python train.py --arch="swinir" --model="image super-resolution model" --dataset="simulated telescope pictures of galaxies" --train_examples=48750 --image_size=32 --crop_scale_min=1 --horizontal_flip=false --translate=0.12 --color_jitter=0.1 --task="super_resolution" --loss="charbonnier" --scale=2 --norm="layernorm" --norm_position="pre" --hidden_act="gelu" --mlp_ratio=6 --head_dim=64 --fused_qkv=false --bias="all" --qk_norm=false --parallel_block=false --inner_norm=false --patch_size=[1, 1] --depths=[14] --widths=[80] --init="kaiming_normal" --residual_init="zero_last" --optimizer="soap" --beta2=0.95 --learning_rate=0.0025 --beta1=0.95 --shampoo_beta=0.95 --eps=1e-08 --precondition_frequency=32 --max_precond_dim=1024 --one_sided=false --adamw_lr_other_params=0.00079 --max_grad_norm=5.0 --max_steps=8500 --batch_size=64 --epochs=11.2 --lr_schedule="cosine_restarts" --final_lr_fraction=0 --warmup_steps=250 --weight_decay=0.07 --adamw_weight_decay_other_params=0.01
Rows from block 3 of a small image super-resolution model, named by matrix and row number. Rows with one number belong to one neuron. Each number is 128 + 24 x the weight over its row's rms, rounded and kept within 0 to 255. All counts start at 0. Numbers have three digits each. After the name is the row's rms in percent of the matrix's.
After each neuron's rows are labels from the 100 images, of 14976, where the neuron reaches its highest value: "patch colour" is the nearest of a few named colours to the mean colour under the peak. Only what is clearly more common there than usual is listed. The data: simulated telescope pictures of galaxies. In brackets: how many of the 100, against the usual share in percent.
# fc1: MLP up (model.blocks.3.mlp.fc1.weight, 480x80), inputs 27-53
# fc2: MLP down (model.blocks.3.mlp.fc2.weight, 80x480, transposed), outputs 27-53

fc1.297 104:127132176136147109106124158122115133108109102110096156074112110166147185126080121
fc2.297 116:142117142147130120103175165111115141094143133124122116123090127143170176138070143
patch colour: white (76 vs 0.8)

fc1.292 120:150118157120160179104160136163102085167141125173112131089100147144116137116149113
fc2.292 101:091136123151088106155109125092151146125097130097153154113143132146152129143067117
patch colour: black (91 vs 47.7)

fc1.18 101:164143114132122141170091132157130130053149135144105129132109115115128167149097153
fc2.18 080:087113110142123126062148101116124123205108148106174125125133165158127123097113124
patch colour: grey (72 vs 20.8)

fc1.245 106:124155138118109111111147131130132137188097110162121159143134157145132091172120133
fc2.245 144:098152144173100096116125173118099111139136095138154151117111167159149106128090149
patch colour: white (100 vs 0.8)

fc1.128 109:150123139116163127142108121125131145162093114126130117125098157101156170152149185
fc2.128 100:105123127132085129093115139132157128097147140160132149143144076149150116135125101
patch colour: black (76 vs 47.7)

fc1.87 073:132117107116175145144135100107137111103165108134128158130172163126117090142134101
fc2.87 074:137128133148111114105101132132093116111095141127126110117090096094116139075103119
patch colour: white (48 vs 0.8); grey (46 vs 20.8)

fc1.255 121:147118106135114156153096097121110131146154134118166159116133129110124132150132136
fc2.255 125:174091125145111117100124156130137150150146104092127143157169165118123109171101125
patch colour: grey (46 vs 20.8)

fc1.461 090:117131099128125124129170145119121139132142137143146133105174141100146109139117161
fc2.461 100:193105126150145088134125151144150129098140108131144147140164143152098119136095141
patch colour: pink (97 vs 2.3)

fc1.64 090:138145092132139135132108112111092124147122118132113088136141086124115220164124134
fc2.64 092:131121104136137122140141151129126138137097130098145113118114159139145108126108142
patch colour: black (75 vs 47.7)

fc1.349 144:113118121124095125126157143079133102105131094154138154124142119095159094130144098
fc2.349 147:135101136112049119139153181146194126122117119108147154121138134106110140128092134
patch colour: pink (85 vs 2.3)

fc1.105 092:132118146149145151139101144130123117104148100096106154147099116146126123116148146
fc2.105 093:128126130107121126138112152097110149104127152115144067129143167120136111140109087
patch colour: white (72 vs 0.8)

fc1.301 104:088177141126127143181127137137112105164113103154121128113111145152117120164111142
fc2.301 095:156091117105125126092138113125117118122116120080149091162150114137138125098151154
patch colour: pink (70 vs 2.3)

fc1.179 102:127155121129155136162166143143113145141120124141122117130195089127154135118093106
fc2.179 088:138095144119110128117124139146111129097118111119135155148106150124112121118132209
patch colour: pink (25 vs 2.3)

fc1.93 100:113085140135090163132145115132156107132126106148118145139089101120086139076132124
fc2.93 085:148162113134140108112131148152097161136132128105147124113151176142115088179133133
patch colour: black (99 vs 47.7)

fc1.422 103:111128178125078119110174123109117117121113140148083163107147138169158165127137139
fc2.422 131:068153138114104139154183139099112108133152149096103134118127180105115123129070152
patch colour: pink (54 vs 2.3)

fc1.32 086:142128159166044122100099113123148146119121109099130158113138162133131148130130085
fc2.32 078:112129105100222140130135127122066120141130118143127140142108109103126087153091119
patch colour: grey (67 vs 20.8)

fc1.195 082:149137111087088102147138150115134094114070138087156133124181163142099159117132098
fc2.195 070:151156150117150160121120098122130120131212129166111118133085134128135089100133170
patch colour: white (71 vs 0.8)

fc1.156 126:113100149137123124116118137153135138168153097090105130148111079112137134127143174
fc2.156 123:102160126129110131136135123124119124156113154146160147135125206156092128114126114
patch colour: black (74 vs 47.7)

fc1.4 116:142137100128112106162183083102087148109108101157130138172168146129108151158164182
fc2.4 116:132139090130141111101139140121185146147099174132108159113114142167159105166127123
patch colour: brown (75 vs 27.9)

fc1.288 085:168127114159106153131120196144155125088130113143160134110128129104092125101158137
fc2.288 082:133113142085147097110121098129122109141136127104123125129146173171144129114117095
patch colour: pink (48 vs 2.3)

fc1.430 093:118123118165117149125070128132180162133116110150156116110146146187156137172136145
fc2.430 103:117150098133135134095117137171102112116107116118124115109104129052132137133143126
patch colour: brown (58 vs 27.9)

fc1.136 102:130139159128135121123153148100162118114135117124165180145124136164152098105138150
fc2.136 104:109124116113083116165114126143097123107141119178119132096147090118154117112155132
patch colour: pink (90 vs 2.3)

fc1.446 081:180119102136120124126124102128114154136141148160135105147114123168186132124088103
fc2.446 088:101139099134108156121151114125143105149142088149146165138122107101105155162172107
patch colour: white (100 vs 0.8)

fc1.366 108:114123147161139124101092127111122098127165155167095180091114099095148120130156134
fc2.366 104:167092104133102112135159133149115172138084126094110101123112135111146083134117127
patch colour: black (84 vs 47.7)

fc1.379 120:097099135118143122133154157135176148125118109078110161092128194137106172097149142
fc2.379 116:109098122144125121124115125137086090087101161193135121104130117119124112134141099
patch colour: grey (69 vs 20.8)

fc1.95 106:154100177108115163131192125128125144096129134113115150117122147123128159148145159
fc2.95 104:104141120166119131126121130163146128123142148128111106098126146181105101092126133
patch colour: grey (52 vs 20.8)

fc1.303 093:139128143111135130156173144121150122080164098139092135101163123114110120161110146
fc2.303 089:119128098172141146112091136159115099153091173137162119153085138137152131110104118
patch colour: brown (62 vs 27.9)

fc1.318 117:168127099110106125163118122158146099147149123136142139120114141137151131114112120
fc2.318 096:130144154135156155113152137116113130124125138089140118115121146128165115143112125
patch colour: grey (50 vs 20.8); pink (28 vs 2.3)

fc1.237 120:116131133121128090114112129081123136108129106141143135149124118102147110113103146
fc2.237 118:144113080152150123143170107124113152118121127183109110095163156125148092112125120
patch colour: black (96 vs 47.7)

fc1.203 100:129144117139221093093133102139140131143107148154119139138162126136109133134149121
fc2.203 116:110173143108120128161115107111132167122164123103173121149095144123154089119165105
patch colour: white (99 vs 0.8)

fc1.402 088:115121130163144110148099133117067152146132123104163132158072138137150138135098124
fc2.402 078:132091137134107129132163132131174110126141077148104106125177109081109134109172122
patch colour: white (99 vs 0.8)

fc1.104 079:198153174101141102129155177126106076127128128098134121161119108173142117111150102
fc2.104 069:083075095130123149122105103110154165125122145154113120062150147141120123130144175
patch colour: white (51 vs 0.8)

fc1.146 113:145133121099116127115119131132101101143160163115092124057132125141172135127106114
fc2.146 110:075105149137116110129156135151089123117162141130186118093118136133096107147093119
patch colour: black (100 vs 47.7)

fc1.315 098:118132123118126132120116128142057095135096122092132108109147166150081121111155171
fc2.315 095:153144118147129119106109158127163132147118155075148133162145091120161139130072118
patch colour: black (94 vs 47.7)

fc1.236 119:142108097119144089155142171090114149080134140117133140058120122113093118125127151
fc2.236 115:122161169146159145092090092158142099142128121135115114148130122148122134139153070
patch colour: white (41 vs 0.8)

fc1.184 090:113126142141158177082155179145155147131117109140090110134136112118107102122115083
fc2.184 069:157114109149088057178102111103098088108126141134153129121135132137153126138155143
patch colour: white (60 vs 0.8)

fc1.285 102:109102101088124116130146143078172154119123131125131118132121135148137151140149155
fc2.285 101:136136119121124096109095069171121118149157064142129127104116140099131138124116110
patch colour: white (59 vs 0.8)

fc1.110 119:124117132127121121097115123084156122114138095144132125126171123133105098176111118
fc2.110 115:090145111148131182131132097131100100156111121129111170129097129156120136111149140
patch colour: brown (86 vs 27.9)

fc1.1 110:130139116069125113084129108144133118157136110112112131136175093133149142099146115
fc2.1 113:135145130160120132151120105073098134132142158108090133097118173137157155145115127
patch colour: black (73 vs 47.7)

fc1.182 078:163144158129169133117138144185107088107139147110107116109159134172143121125129101
fc2.182 064:112084108117113128120096074097156153151112094131152140119073116092081103096098122
patch colour: white (99 vs 0.8)

fc1.76 125:128150146108108154108141148117083127124146095164091162113119152156121160127128155
fc2.76 136:104139122157128121172075161129103120131129146107179128141134165125125160135118151
patch colour: white (99 vs 0.8)

fc1.51 102:125119111144139134088128148163107126134110152120141158138117118117145188140157148
fc2.51 089:107148162144137151141113118103142133130171083150092125129145108165138074130110100
patch colour: grey (81 vs 20.8)

fc1.127 113:160112143114108133112094157077112170137123112164095115105124105153113162125134136
fc2.127 147:105119118116142193111141166113137124155106115156148147159088128127147130118124104
patch colour: grey (93 vs 20.8)

fc1.381 102:134136138127102137136165151130150111116127096112143135120126076127096114129118070
fc2.381 111:097142102104135068114135152164131122142123144126131083157099097124117159115112126
patch colour: pink (88 vs 2.3)

fc1.475 085:132109125145156063146173098127090146130130115112078146131146102164143134144122101
fc2.475 079:134122123113116173095105132147178102124128098142184129138094107083121129134140124
patch colour: black (77 vs 47.7)

fc1.43 081:106164109146132131076130084161121134115171167141144153149118098105114114142148124
fc2.43 079:167135130146117083181125156129140134135091118105135116088139139126141145139103126
patch colour: black (95 vs 47.7)

fc1.264 096:149123132070163124133135103152142127122126084112175098119134169167139118131167134
fc2.264 080:130146114177077144117132133105130117131132192152060148143099109105127144120112130
patch colour: grey (48 vs 20.8)

fc1.219 093:147121139140085143107142133172132121125099089083130173120110124144188127147095077
fc2.219 087:149169125123167137129134091127103140117183157158152121137136116161069116109142109
patch colour: pink (74 vs 2.3)

fc1.469 104:147133098135156152108094117107082106159111150211134109095128121132158133143125119
fc2.469 092:148128158110088088157162147151132137114121080059135142149168125144098139118127143
patch colour: black (95 vs 47.7)

fc1.141 083:129140138103121176082114100155166107109127120151094149135143137147169073115120106
fc2.141 064:129109110135134083151126170111086120124168114101165099106123105120090167153160139
patch colour: black (95 vs 47.7)

fc1.247 087:162155082186115089149134116171119125179153148136151156127133096113130174128113130
fc2.247 078:110128174134107168131173102092141084129100133110104178149108112139127110138137086
patch colour: grey (73 vs 20.8)

fc1.409 084:152123066143137141126116144141183155119109112117113093159127149165117108129121143
fc2.409 071:080134158142125081112136135107097126128129110138148153099155109060128154134143096
patch colour: white (73 vs 0.8)

fc1.114 089:129138129137134113140139121104123109091162157083115147148136119133127136132129120
fc2.114 081:135079135102115127104097140156101115154088131125131122100094120133129112143129065
patch colour: white (92 vs 0.8)

fc1.321 080:145112118161147084117087133120102100155152108123166136163107115159143108110122130
fc2.321 080:135120117124106140146142111112162163092125102154120119101175111113118145145164097
patch colour: white (93 vs 0.8)

fc1.169 109:076128154110125102104118188129141139149113137135146112147117122122124153086087187
fc2.169 109:132130104159138136122103087128093129116125109132106153139145190139142065134162111
patch colour: black (79 vs 47.7)

fc1.90 127:128143097119131147130168134118143152101108144105202118130143145132121133185107103
fc2.90 135:147141164127137134119147157173116074098136113194109132140121107142149126106155129
patch colour: brown (61 vs 27.9)

fc1.341 130:154106120103157171111088148111130128152127135156104125122077121109161106107162161
fc2.341 134:096150136142104114114136126102153136156123175142156124131169137158102144147098097
patch colour: grey (52 vs 20.8)

fc1.328 105:107126098105096177184119162149113121133113145141132160096137160202154144134144119
fc2.328 092:140124132132168131111107105113140123154134101112098143173097092111093150111130087
patch colour: pink (59 vs 2.3)

fc1.143 097:164118174117125104102112111114070114137143123117103086108118095152139147153088087
fc2.143 080:113137097132131145126120144143192091163092122146144152119150149103121124124159158
patch colour: white (29 vs 0.8)

fc1.163 134:144111148129163113098155122166113088166134141131102110128155126106106102107153135
fc2.163 118:132142102134138144142134136125157152097087145098124114144113142103128112128116156
patch colour: brown (76 vs 27.9)

fc1.2 105:081138092116138157114138132122110152100147103119142114121086100111150127135128135
fc2.2 120:125116179152144133133125116073162124105135100116141179119117121116146135127132119
patch colour: pink (54 vs 2.3)

fc1.65 085:120077120136105078141123130131109070117127110080120076113145159139119128110154128
fc2.65 089:165153148133165165176125141161143191119127127116134139129153096166140135143138111
patch colour: white (96 vs 0.8)

fc1.313 077:151157135145130106137096125114097110141129150181098157145119145119172140119135130
fc2.313 064:104077099079139156145151113147142138115133124078152130129120107199103102127114149
patch colour: black (98 vs 47.7)

fc1.413 114:197142124137120154134112138136138146147150138114151152135078104190133139094159075
fc2.413 117:099117105123148105124129139118112096115112138133107167101101155127161140136114139
patch colour: brown (96 vs 27.9)

fc1.400 096:074104136088140063121081121132110135124080097084100102121158100139124146112117158
fc2.400 077:177159128142130199112152132121142125140173142149120148145129127117114086140102107
patch colour: black (78 vs 47.7)

fc1.307 084:127147080130151141107144086098153144128133109152133160145118111114156143112137097
fc2.307 080:105098151127137118134128109151169100141179165120151091126162068178134147129123141
patch colour: black (97 vs 47.7)

fc1.383 081:140100199104125154114102127100105138129132137089113134129146133101144157115079117
fc2.383 070:123144069131128089123146109148112146139122124178119143163124139154094093138174099
patch colour: black (94 vs 47.7)

fc1.418 100:150138175119123130143111116148125093124088089112094122102118112153109179090130117
fc2.418 106:103130105145099057122106104089136130107127154152144142140111151150124090109132164
patch colour: pink (89 vs 2.3)

fc1.251 067:083125105111135160108098095174155097110092113110094128084167129147157100122127125
fc2.251 055:147165138139131086134133149114087176147152134134125129161100144110089165127130101
patch colour: black (94 vs 47.7)

fc1.49 079:106126128141140144127129106129128143137151074074148115121093120118130130147148152
fc2.49 077:172129142179121100159123166096149116126128120137098149158199115130135155128160101
patch colour: white (100 vs 0.8)

fc1.25 094:140151093113140103132105099120143143138141083133147062184082133118133139119117133
fc2.25 110:085142118123106125092150181139112114132127127128117158117119135121097129138137103
patch colour: grey (100 vs 20.8)

fc1.122 098:147120134133119113107129121130117089121093131118129132088142123129122089085109086
fc2.122 095:178164102095091122120127114142097146081156133091125115143112148150112132108138123
patch colour: pink (37 vs 2.3); white (27 vs 0.8)

fc1.200 112:084128129129152103093162101130095142150147095130142128134158083160151142151138084
fc2.200 113:129158143146121112122169116138136144109100103148108181119108124123117118053080105
patch colour: grey (67 vs 20.8)

fc1.427 112:172098159150096139150105104142119118133097096144129159118121132152151119127111151
fc2.427 121:166100114140128119118172162152109113146138144113164110129131132154170132121111116
patch colour: white (45 vs 0.8)

fc1.168 085:146186172130134158088095113158128149162131136162143147113150144150148142160118128
fc2.168 057:091100105151125119169121150144101139115156133086113154156132128115122118115142128
patch colour: black (100 vs 47.7)

fc1.58 064:133112128133137163109079097126094133147107103155167160105133094102139115095160115
fc2.58 058:095132150153127092119139166124139137107149146114085100146122152157110146165107122
patch colour: black (100 vs 47.7)

fc1.54 088:145129063128128122139151161138161126147141118093168168108153122126132114109126123
fc2.54 116:100149124116150112119101147082157142132141127122129140146095160132143124131142143
patch colour: pink (77 vs 2.3)

fc1.369 101:072138104071108111083119108133127151121141128121141143105154141149117114137159136
fc2.369 100:129149141118132165105102092120119134167128107147122119143124120107111123154124119
patch colour: grey (85 vs 20.8)

fc1.144 099:169140129144092111123138122143102131116140145103082132125141093150110133108149139
fc2.144 103:106135128080112136106131127092163137150142105135179159131127145153132154171083139
patch colour: pink (66 vs 2.3)

fc1.296 107:155108142136114123167176125101109171138141112136129102113183146136129127115130126
fc2.296 110:145089123135153141142100134144147119145101101102085111139115119151114112114135151
patch colour: grey (54 vs 20.8)

fc1.370 101:158131126123124120163109117155131101107128148103125150066093149114124138137088149
fc2.370 116:119106120135127119113143132109106111149123131106131059143140133164115166127164095
patch colour: black (87 vs 47.7)

fc1.423 113:107145128088167109115110092165178099147127129108185079127120100111126124167115145
fc2.423 121:122134087140155127130058126131138112122153125139143137108174123103082092103123149
patch colour: grey (45 vs 20.8)

fc1.347 128:153152130163127133142126085202146135165120147130098146085113156120126148127098177
fc2.347 116:149094105142123108110151145100098086086120135133132109149192124142115134135115116
patch colour: grey (79 vs 20.8)

fc1.329 091:112110146118136117121119189099083125099169084126098108131122111152146121074117126
fc2.329 141:134120140139174141153125115066122115149178089099111108115125153127137140133145143
patch colour: white (99 vs 0.8)

fc1.113 097:152169137121155073151109125163170119142103077119126112135128097107086116161113140
fc2.113 085:092112117103102183095117130095123156122147144107092127139090129117139124107118120
patch colour: grey (54 vs 20.8)

fc1.374 083:130143153148147093131113146079143140180141115131153157117085110106058147122151092
fc2.374 062:139098122121110141137116119167112102088119160105086108155171157146180098117092177
patch colour: white (93 vs 0.8)

fc1.333 061:127129125118130151167123146092101153137123118114121158127088093103160126127144114
fc2.333 052:109100137107102093102137116157118131101121121110103091124147130127121128159104120
patch colour: grey (59 vs 20.8)

fc1.16 115:162152082083171147152136139135172153132131122112155121164090109126147141094124153
fc2.16 113:132123075117121116138141133158189142145101118132115130140136113173100165142134128
patch colour: black (93 vs 47.7)

fc1.357 104:135122136140119120110129147142104171078121136091124148086117137121109124135115186
fc2.357 099:114102139130129128118111121129106142127183153162138134172181140108127136102106096
patch colour: black (84 vs 47.7)

fc1.284 098:154098098118159121159082112124124129120143110142142153169091136102129103121135099
fc2.284 095:109164117109131117124174120143129135129100120115154128087142116129142145144084143
patch colour: black (74 vs 47.7)

fc1.425 092:104154131115130096131122118115142122147137097091142149115136095147118178124143143
fc2.425 090:136119151147100153107135119100105139092164142127105108140139115127138075132082127
patch colour: pink (65 vs 2.3)

fc1.263 100:135140118173107131119124153132167114126112120093126144119166163114119168167114140
fc2.263 102:144104138089138104153130112116100135128149133131139120149124109198095105060155127
patch colour: white (55 vs 0.8); pink (35 vs 2.3)

fc1.72 072:129113103140083098112129171115096098124065135163096077116104083173106133140164149
fc2.72 065:105153184078162147109136094130180145163168110095126154139149156077110116118093125
patch colour: pink (91 vs 2.3)

fc1.367 075:144116130106130107096148180142161124148088072119131081108133145161128122144130135
fc2.367 098:098128152138138135105124156124114103136111108155156102086129157182144095156104169
patch colour: white (100 vs 0.8)

fc1.267 059:113164126164127155150102132121127136129161148106112127146122128133096119155139105
fc2.267 042:144108119080131084134154127129092130114104083130165117124141149141159150094126161
patch colour: grey (79 vs 20.8)

fc1.167 092:139178119167100076173121137114139135120115148153122144115092160136120148174152151
fc2.167 078:118103165097156160105155086141163107151128125058131091139134120131146122078100104
patch colour: pink (47 vs 2.3); grey (46 vs 20.8)

fc1.135 088:111144103098159140145118133087126067112111083129125140136106081138117144102101097
fc2.135 086:148120120158138126073128132154184211108135130136141094126146149136113111140126104
patch colour: black (100 vs 47.7)

fc1.115 092:143133136118117155138091123141138166120120111158138119103148127158151150159108099
fc2.115 082:108117100108129135130172137119102063110112124093144118117111126115099108106147140
patch colour: white (98 vs 0.8)

fc1.27 126:136169109118133151144137149127115132103156130106111108105186139164122159124130133
fc2.27 127:132140153157130120128109117137075118134094126152168119162122133099101092124128109
patch colour: black (81 vs 47.7)

fc1.398 103:129145102108138083147122143168126087114123116118123171126140133119146135132111097
fc2.398 105:171107123076106126133166076180105144113163122130141122138084080109122125125132123
patch colour: pink (84 vs 2.3)

fc1.365 098:090166127116142146123138166144083123098137124142188076116139147076109121142128139
fc2.365 104:164082112177098104151122104127148148137139113109097143141115117146175139073140133
patch colour: white (36 vs 0.8)

fc1.466 088:111172164106118115168124131152093118096119148153091164098127094130160147166135093
fc2.466 083:187090097133131111098139118114167102141151126121123114121124109116080144121144132
patch colour: black (75 vs 47.7)

fc1.226 077:155123127136090121087088105164133143128172158081114116164112151118125110136111088
fc2.226 067:090147108101172126147157144102079118112116103143156166116098090110114108128134141
patch colour: grey (97 vs 20.8)

fc1.10 095:165105136079137147116100127133109159143148143138158124112111095148095182160140121
fc2.10 103:158116126121145121101174161158103122124116161169092133119107112103146093137104093
patch colour: grey (82 vs 20.8)

fc1.298 134:107155145131127148136126142086133149122116118148154091125154131153129147134119138
fc2.298 118:140163127115168158132097140145171121118154183121101175110147158128139134125141123
patch colour: black (99 vs 47.7)

fc1.187 085:167138147129134155142130139147118131128163121168114166134137134141160155110122098
fc2.187 065:078133082121113111144139114118126112110114142094154110097105094127116117148106129
patch colour: black (95 vs 47.7)

fc1.259 094:158150134125082154121135090140146145118183123120149125189154130153114129102127111
fc2.259 087:118112110090142142126122157130121117155094124134120168075095125084144127129134175
patch colour: pink (45 vs 2.3)

fc1.154 084:125114125120100157095120157138142141134087112148121147141138133154163118090132121
fc2.154 073:127145111146175103143150132107159168094196124129127127118126130115113146157120124
patch colour: black (100 vs 47.7)

fc1.363 105:132163116136085142118129139137116117102089096075156142122105137127126098102111105
fc2.363 099:101119157133159097115131123143119159132178159170113124112172130160135129105151146
patch colour: grey (60 vs 20.8); pink (25 vs 2.3)

fc1.139 088:167106130131187123168120124116112154128156115161164113132153118130079118135168104
fc2.139 070:116104135138062145087113100129157096098103153094123139102097147127169154115111144
patch colour: white (54 vs 0.8)

fc1.161 149:166123103101110095121101117143136081161130157113144109141126132091119115187152115
fc2.161 167:108117154144161118120103138134153125119176120118122139106132083157161124105127124
patch colour: grey (94 vs 20.8)

fc1.129 115:153129118141099123156148138149139097125104137175144124102155134130094150134148139
fc2.129 123:090146139138112112098128107117106107141123142153139143121134101159149144148104098
patch colour: pink (80 vs 2.3)

fc1.7 117:115141115104137161125109101141119077140155077107101137125124092152158089162151139
fc2.7 125:080134112077132134132138148122180157090142174143144189129127123145162121078112103
patch colour: brown (60 vs 27.9)

fc1.454 100:169097114121136168152153150123120131167125124137126083106136121125112111064115143
fc2.454 111:153145139109173112134139149145124147112110128139144137132169115118131115134087075
patch colour: pink (38 vs 2.3); white (30 vs 0.8)

fc1.302 111:162122106168169102156120137087126143117095154142134140127073121103136151127133175
fc2.302 103:104109175114084166101147129147148082101157094126134109112178115137128100149144138
patch colour: black (74 vs 47.7)

fc1.404 110:115127100115133115129163185087153114130129104171085161114142129187136160083174138
fc2.404 113:100082114113154118136121118153120112163148130121100162082132154174120175172134140
patch colour: pink (46 vs 2.3)

fc1.160 084:137106134132117142147159139066152158141123132137106110088117156137117124133141180
fc2.160 083:129101112132119131121139153209140137114138145158133144162123121117127125128157111
patch colour: white (59 vs 0.8)

fc1.355 114:156113156113155120076135101143116129145163169111096152105117128116110128095124116
fc2.355 119:133120156085172137112139142123157091117143145110142110166128119133107155121121126
patch colour: black (100 vs 47.7)

fc1.103 109:124129131101145145128087103139089172174121110121121168125126148138102158141090113
fc2.103 120:118153127111141131136147150117122153113091144181131097138146165122152168091146114
patch colour: white (100 vs 0.8)

fc1.55 130:136108121139104096079113151114141121123101102165112141135098120149142137166141183
fc2.55 149:094153130168091126136141174132129107143100101143145149116077152145142122158108152
patch colour: white (100 vs 0.8)

fc1.276 089:124135180117124136120143113149132165135053114167182145109131112144121132139122126
fc2.276 077:093134117164102150137098119102121067127171142112100120144122136137083131098130135
patch colour: grey (65 vs 20.8)

fc1.393 102:150165118096143114118164155088152131154143177152114119081141126063147100144141088
fc2.393 107:135117113131128100108164139122094106137123141198121096107147130126127148097124134
patch colour: black (82 vs 47.7)

fc1.0 100:125164160117178112105162104160107126165153086116106127125123075183133132168138136
fc2.0 091:166083138122092168132114169109123129125145131133113143145146164112116120074151116
patch colour: pink (54 vs 2.3); white (29 vs 0.8)